python train.py --model="masked image model" --dataset="dead-leaves pictures: piles of overlapping shapes" --hidden_act="relu" --stem="deep" --widths=[96, 144, 208, 320] --residual_init="zero_last" --optimizer="soap" --learning_rate=0.0023 --precondition_frequency=25 --batch_size=384 --final_lr_fraction=0.1
Rows from block 4 of a small masked image model, named by matrix and row number. Rows with one number belong to one channel. Each number is 50 + 15 x the weight over its row's rms, rounded and kept within 0 to 99. All counts start at 0.
After each channel's rows are labels from the 100 images, of 14848, where the channel reaches its highest value: "strongest on" is what is common among them. Only what is clearly more common there than usual is listed. The data: dead-leaves pictures: piles of overlapping shapes. In brackets: how many of the 100.
# convs0: first 3x3 conv, stride 2 (model.blocks.4.convs.0.weight, 208x144x3x3, each kernel summed), inputs 0-143
# convs1: second 3x3 conv (model.blocks.4.convs.1.weight, 208x208x3x3, transposed, each kernel summed), outputs 0-207

convs0.174:64 51 32 52 43 67 59 44 24 53 37 35 37 46 38 43 56 43 50 62 27 48 70 57 33 33 45 37 85 29 40 66 45 32 57 86 76 45 39 67 41 27 40 50 64 78 57 63 49 31 36 38 66 51 66 58 54 74 37 41 45 59 38 64 72 25 48 36 52 59 38 45 63 50 46 37 59 65 45 55 39 40 48 78 83 38 54 59 20 80 60 53 29 61 76 61 39 47 23 34 17 59 50 56 26 62 66 51 40 65 54 76 53 51 40 44 63 46 40 91 66 49 41 41 30 47 30 17 44 41 58 60 48 48 21 63 58 52 42 60 59 70 46 54
convs1.174:38 55 67 57 48 42 19 40 47 32 19 36 58 34 50 15 59 49 56 47 11 55 70 82 49 30 68 67 55 54 56 47 53 72 37 41 55 69 76 16 30 52 54 36 50 52 63 49 14 66 45 51 51 60 67 45 39 23 54 50 44 53 44 67 45 61 78 62 27 43 45 48 48 52 55 39 33 46 35 56 39 60 51 48 67 41 17 28 49 62 69 59 47 63 43 31 54 72 39 26 36 48 39 88 51 49 47 81 53 46 45 76 70 61 65 44 51 58 26 69 69 45 44 42 48 37 25 22 37 51 48 66 33 54 53 42 64 64 49 43 39 42 54 38 04 37 12 44 46 37 65 35 32 58 43 49 60 19 79 41 63 47 28 59 32 49 62 68 54 34 33 40 53 60 61 62 28 42 80 44 43 31 52 65 34 42 28 55 48 44 30 56 60 46 45 60 59 60 46 67 41 21 61 43 37 64 67 46
strongest on: grey (82); large pieces (64)

convs0.198:64 52 35 47 48 47 50 37 55 44 67 68 52 54 43 31 64 33 39 58 54 41 40 61 77 26 42 35 46 41 86 29 58 76 52 88 64 49 47 39 55 27 41 47 20 67 38 47 26 51 40 49 59 55 69 25 45 50 49 49 51 36 37 42 68 30 35 13 61 46 70 55 53 72 44 40 27 66 46 68 28 09 46 39 63 52 29 52 50 44 58 52 57 73 42 71 69 16 46 61 18 61 74 76 58 38 65 52 72 42 42 54 56 52 64 31 45 33 62 57 33 75 69 42 30 57 58 45 28 55 38 36 59 30 40 41 35 38 47 60 59 50 46 23
convs1.198:54 65 65 74 36 50 76 58 94 62 52 49 64 49 47 43 31 49 71 54 34 52 45 70 59 60 56 58 53 55 54 60 17 54 57 50 61 68 31 39 58 57 60 50 69 55 63 47 53 77 41 62 37 53 36 71 91 53 33 63 42 38 67 53 51 18 48 35 44 62 45 14 53 40 74 44 55 61 62 53 78 45 57 37 77 42 69 31 67 35 56 46 35 37 49 60 35 39 46 57 42 49 24 59 42 25 36 48 65 46 61 45 58 58 47 73 60 63 29 64 46 24 43 32 25 27 24 51 31 54 25 54 39 52 54 60 58 40 85 40 57 60 44 54 46 45 64 34 55 56 57 42 64 80 44 13 42 48 45 51 83 39 56 76 41 46 67 39 64 42 58 44 58 35 22 51 66 25 60 47 51 26 32 57 23 46 57 45 24 67 50 46 80 54 20 44 45 58 60 62 49 31 29 54 66 12 68 40
strongest on: vivid (77)

convs0.117:55 55 86 61 48 39 73 62 35 63 28 54 74 63 55 42 22 58 44 49 40 29 66 34 63 57 19 62 50 12 39 69 45 67 53 47 31 52 54 56 45 10 36 46 63 62 61 38 57 72 46 41 67 62 45 60 49 45 69 45 71 62 56 51 60 31 44 36 49 49 54 35 51 69 30 69 51 31 58 39 29 36 77 59 51 48 43 70 27 60 74 55 53 58 65 66 50 65 59 44 73 62 55 57 38 20 34 55 59 72 54 38 86 50 41 65 40 37 47 70 41 46 48 50 42 34 57 42 34 82 11 47 23 46 43 59 81 43 40 39 43 62 52 30
convs1.117:48 58 50 45 35 26 46 70 47 63 72 34 44 70 21 60 26 48 61 81 25 49 80 44 33 70 48 45 49 34 57 55 31 45 33 61 58 27 50 37 42 39 49 27 42 53 39 36 33 49 42 71 43 69 63 77 56 49 41 66 94 66 54 55 68 51 45 40 60 45 46 18 35 77 50 48 52 44 75 70 36 57 49 47 51 55 42 36 28 57 62 42 36 67 15 47 39 52 54 51 49 59 71 32 53 62 60 29 51 55 52 60 13 75 47 53 35 47 40 79 16 32 39 55 30 44 63 83 40 26 84 38 54 59 47 46 44 63 61 41 61 40 34 51 67 27 75 38 62 82 56 40 55 36 69 29 64 46 43 33 76 77 26 57 43 46 55 41 46 45 47 47 62 30 50 40 19 54 24 62 47 40 41 58 32 36 39 43 78 36 44 49 67 38 60 53 57 39 38 46 51 56 25 45 56 77 39 58
strongest on: vivid (92)

convs0.148:79 63 36 60 44 82 53 70 45 52 37 43 73 31 45 62 34 37 51 76 50 37 76 39 55 56 70 40 47 71 46 51 65 59 40 29 67 77 51 48 45 45 68 52 68 51 30 52 74 62 34 52 39 41 57 57 52 54 41 55 47 59 50 57 43 42 66 41 54 51 56 48 29 44 43 72 74 55 27 38 47 59 13 44 19 56 46 46 43 57 50 61 45 56 30 43 48 37 70 21 58 37 49 36 39 61 57 19 67 24 26 58 89 25 99 43 33 41 60 50 59 52 50 29 54 22 71 46 38 50 73 52 52 35 33 46 50 37 32 71 46 70 27 45
convs1.148:57 45 65 66 53 54 52 69 40 48 66 36 69 59 35 45 48 60 31 47 41 33 54 70 41 62 53 34 39 54 46 37 29 36 66 54 53 08 39 58 34 46 77 49 63 66 55 51 66 38 61 42 49 51 41 35 50 46 66 53 41 48 57 36 55 40 40 62 48 46 50 52 56 45 25 60 04 61 62 58 45 25 55 58 43 43 61 31 42 59 54 39 69 24 06 56 37 50 47 57 57 28 74 38 60 52 24 56 73 13 47 44 55 71 47 55 66 39 43 45 51 67 54 48 42 44 65 30 34 65 76 35 37 55 42 32 69 44 65 71 48 49 40 47 37 64 41 47 66 80 45 60 52 69 73 60 49 41 37 36 48 85 44 54 61 61 39 60 33 36 51 45 24 79 61 61 36 41 03 49 22 69 61 30 08 49 61 54 54 61 65 81 54 28 54 56 74 66 73 27 44 77 69 47 53 31 25 55
strongest on: vivid (89)

convs0.60:57 44 59 49 30 58 54 65 42 38 38 43 45 60 70 47 65 26 57 57 34 71 43 46 38 71 49 48 41 45 54 44 30 54 48 30 44 56 80 61 45 46 67 44 41 38 45 15 22 42 69 58 37 41 75 49 58 38 61 46 42 39 51 65 71 80 60 51 43 56 32 76 70 34 35 52 53 69 81 69 64 32 66 55 31 80 71 72 68 61 47 60 51 52 40 53 46 27 74 44 68 61 29 50 71 59 18 45 62 56 46 65 71 90 46 38 81 35 41 38 35 79 34 44 52 56 33 51 29 62 40 55 56 69 45 50 54 50 64 43 63 22 24 31
convs1.60:41 51 55 53 75 56 49 66 73 38 37 49 55 41 25 46 63 71 25 39 28 58 54 62 23 39 56 58 50 59 19 45 54 47 30 55 48 55 51 28 39 38 36 57 61 47 53 73 17 52 39 46 42 53 59 50 54 50 34 63 65 63 43 55 69 39 60 51 37 40 55 39 54 37 32 24 30 70 63 58 63 60 58 48 56 34 55 41 57 39 40 64 21 14 51 49 72 22 38 56 75 36 55 49 31 30 58 63 69 62 42 51 34 44 52 48 22 29 53 43 78 48 61 45 31 12 44 50 32 59 54 33 80 46 82 40 55 44 77 57 38 04 62 37 34 35 49 59 59 46 63 56 44 64 46 42 43 32 74 51 82 45 52 57 36 43 43 36 64 44 34 69 22 40 29 44 63 77 42 49 39 87 39 56 41 65 35 30 67 33 46 83 23 56 46 44 66 88 56 49 46 30 47 33 35 48 53 41
strongest on: grey (48); vivid (44)

convs0.33:61 61 24 21 56 44 35 46 34 23 39 63 67 62 25 63 39 29 68 50 43 59 49 39 52 47 57 61 33 51 58 77 25 37 53 38 45 39 32 54 63 69 51 43 59 50 70 51 47 33 62 93 56 49 10 51 56 52 63 45 40 51 32 30 40 83 36 49 43 19 40 75 41 32 56 34 61 59 31 55 54 56 69 44 70 16 50 59 40 68 48 54 37 40 68 31 59 39 69 57 37 36 35 29 57 47 35 47 26 48 66 58 43 65 44 63 52 47 56 65 37 21 55 37 42 50 78 42 62 58 34 52 55 72 28 34 33 77 21 69 51 48 56 68
convs1.33:63 39 64 45 35 59 44 38 55 67 56 54 59 63 64 58 36 38 74 41 60 54 15 48 65 60 54 69 46 58 65 57 52 67 58 44 40 49 61 54 48 43 55 55 51 54 47 88 99 54 59 69 51 58 84 31 54 55 53 39 54 47 32 52 74 34 46 30 31 13 26 60 46 36 46 67 71 47 43 19 61 48 32 46 42 55 68 33 71 57 70 44 32 60 40 64 67 55 57 66 32 55 57 59 58 29 56 36 46 45 35 22 63 42 46 48 57 68 45 68 71 47 60 68 55 58 52 44 46 43 48 79 46 46 48 80 50 56 62 43 64 39 44 44 73 96 65 60 58 43 19 65 43 87 28 57 54 63 73 42 42 45 43 57 36 58 58 42 42 46 36 75 46 77 53 20 35 39 41 68 30 50 45 19 47 49 30 35 50 53 29 35 45 42 71 35 64 79 52 75 56 73 13 44 31 60 38 52
strongest on: vivid (81)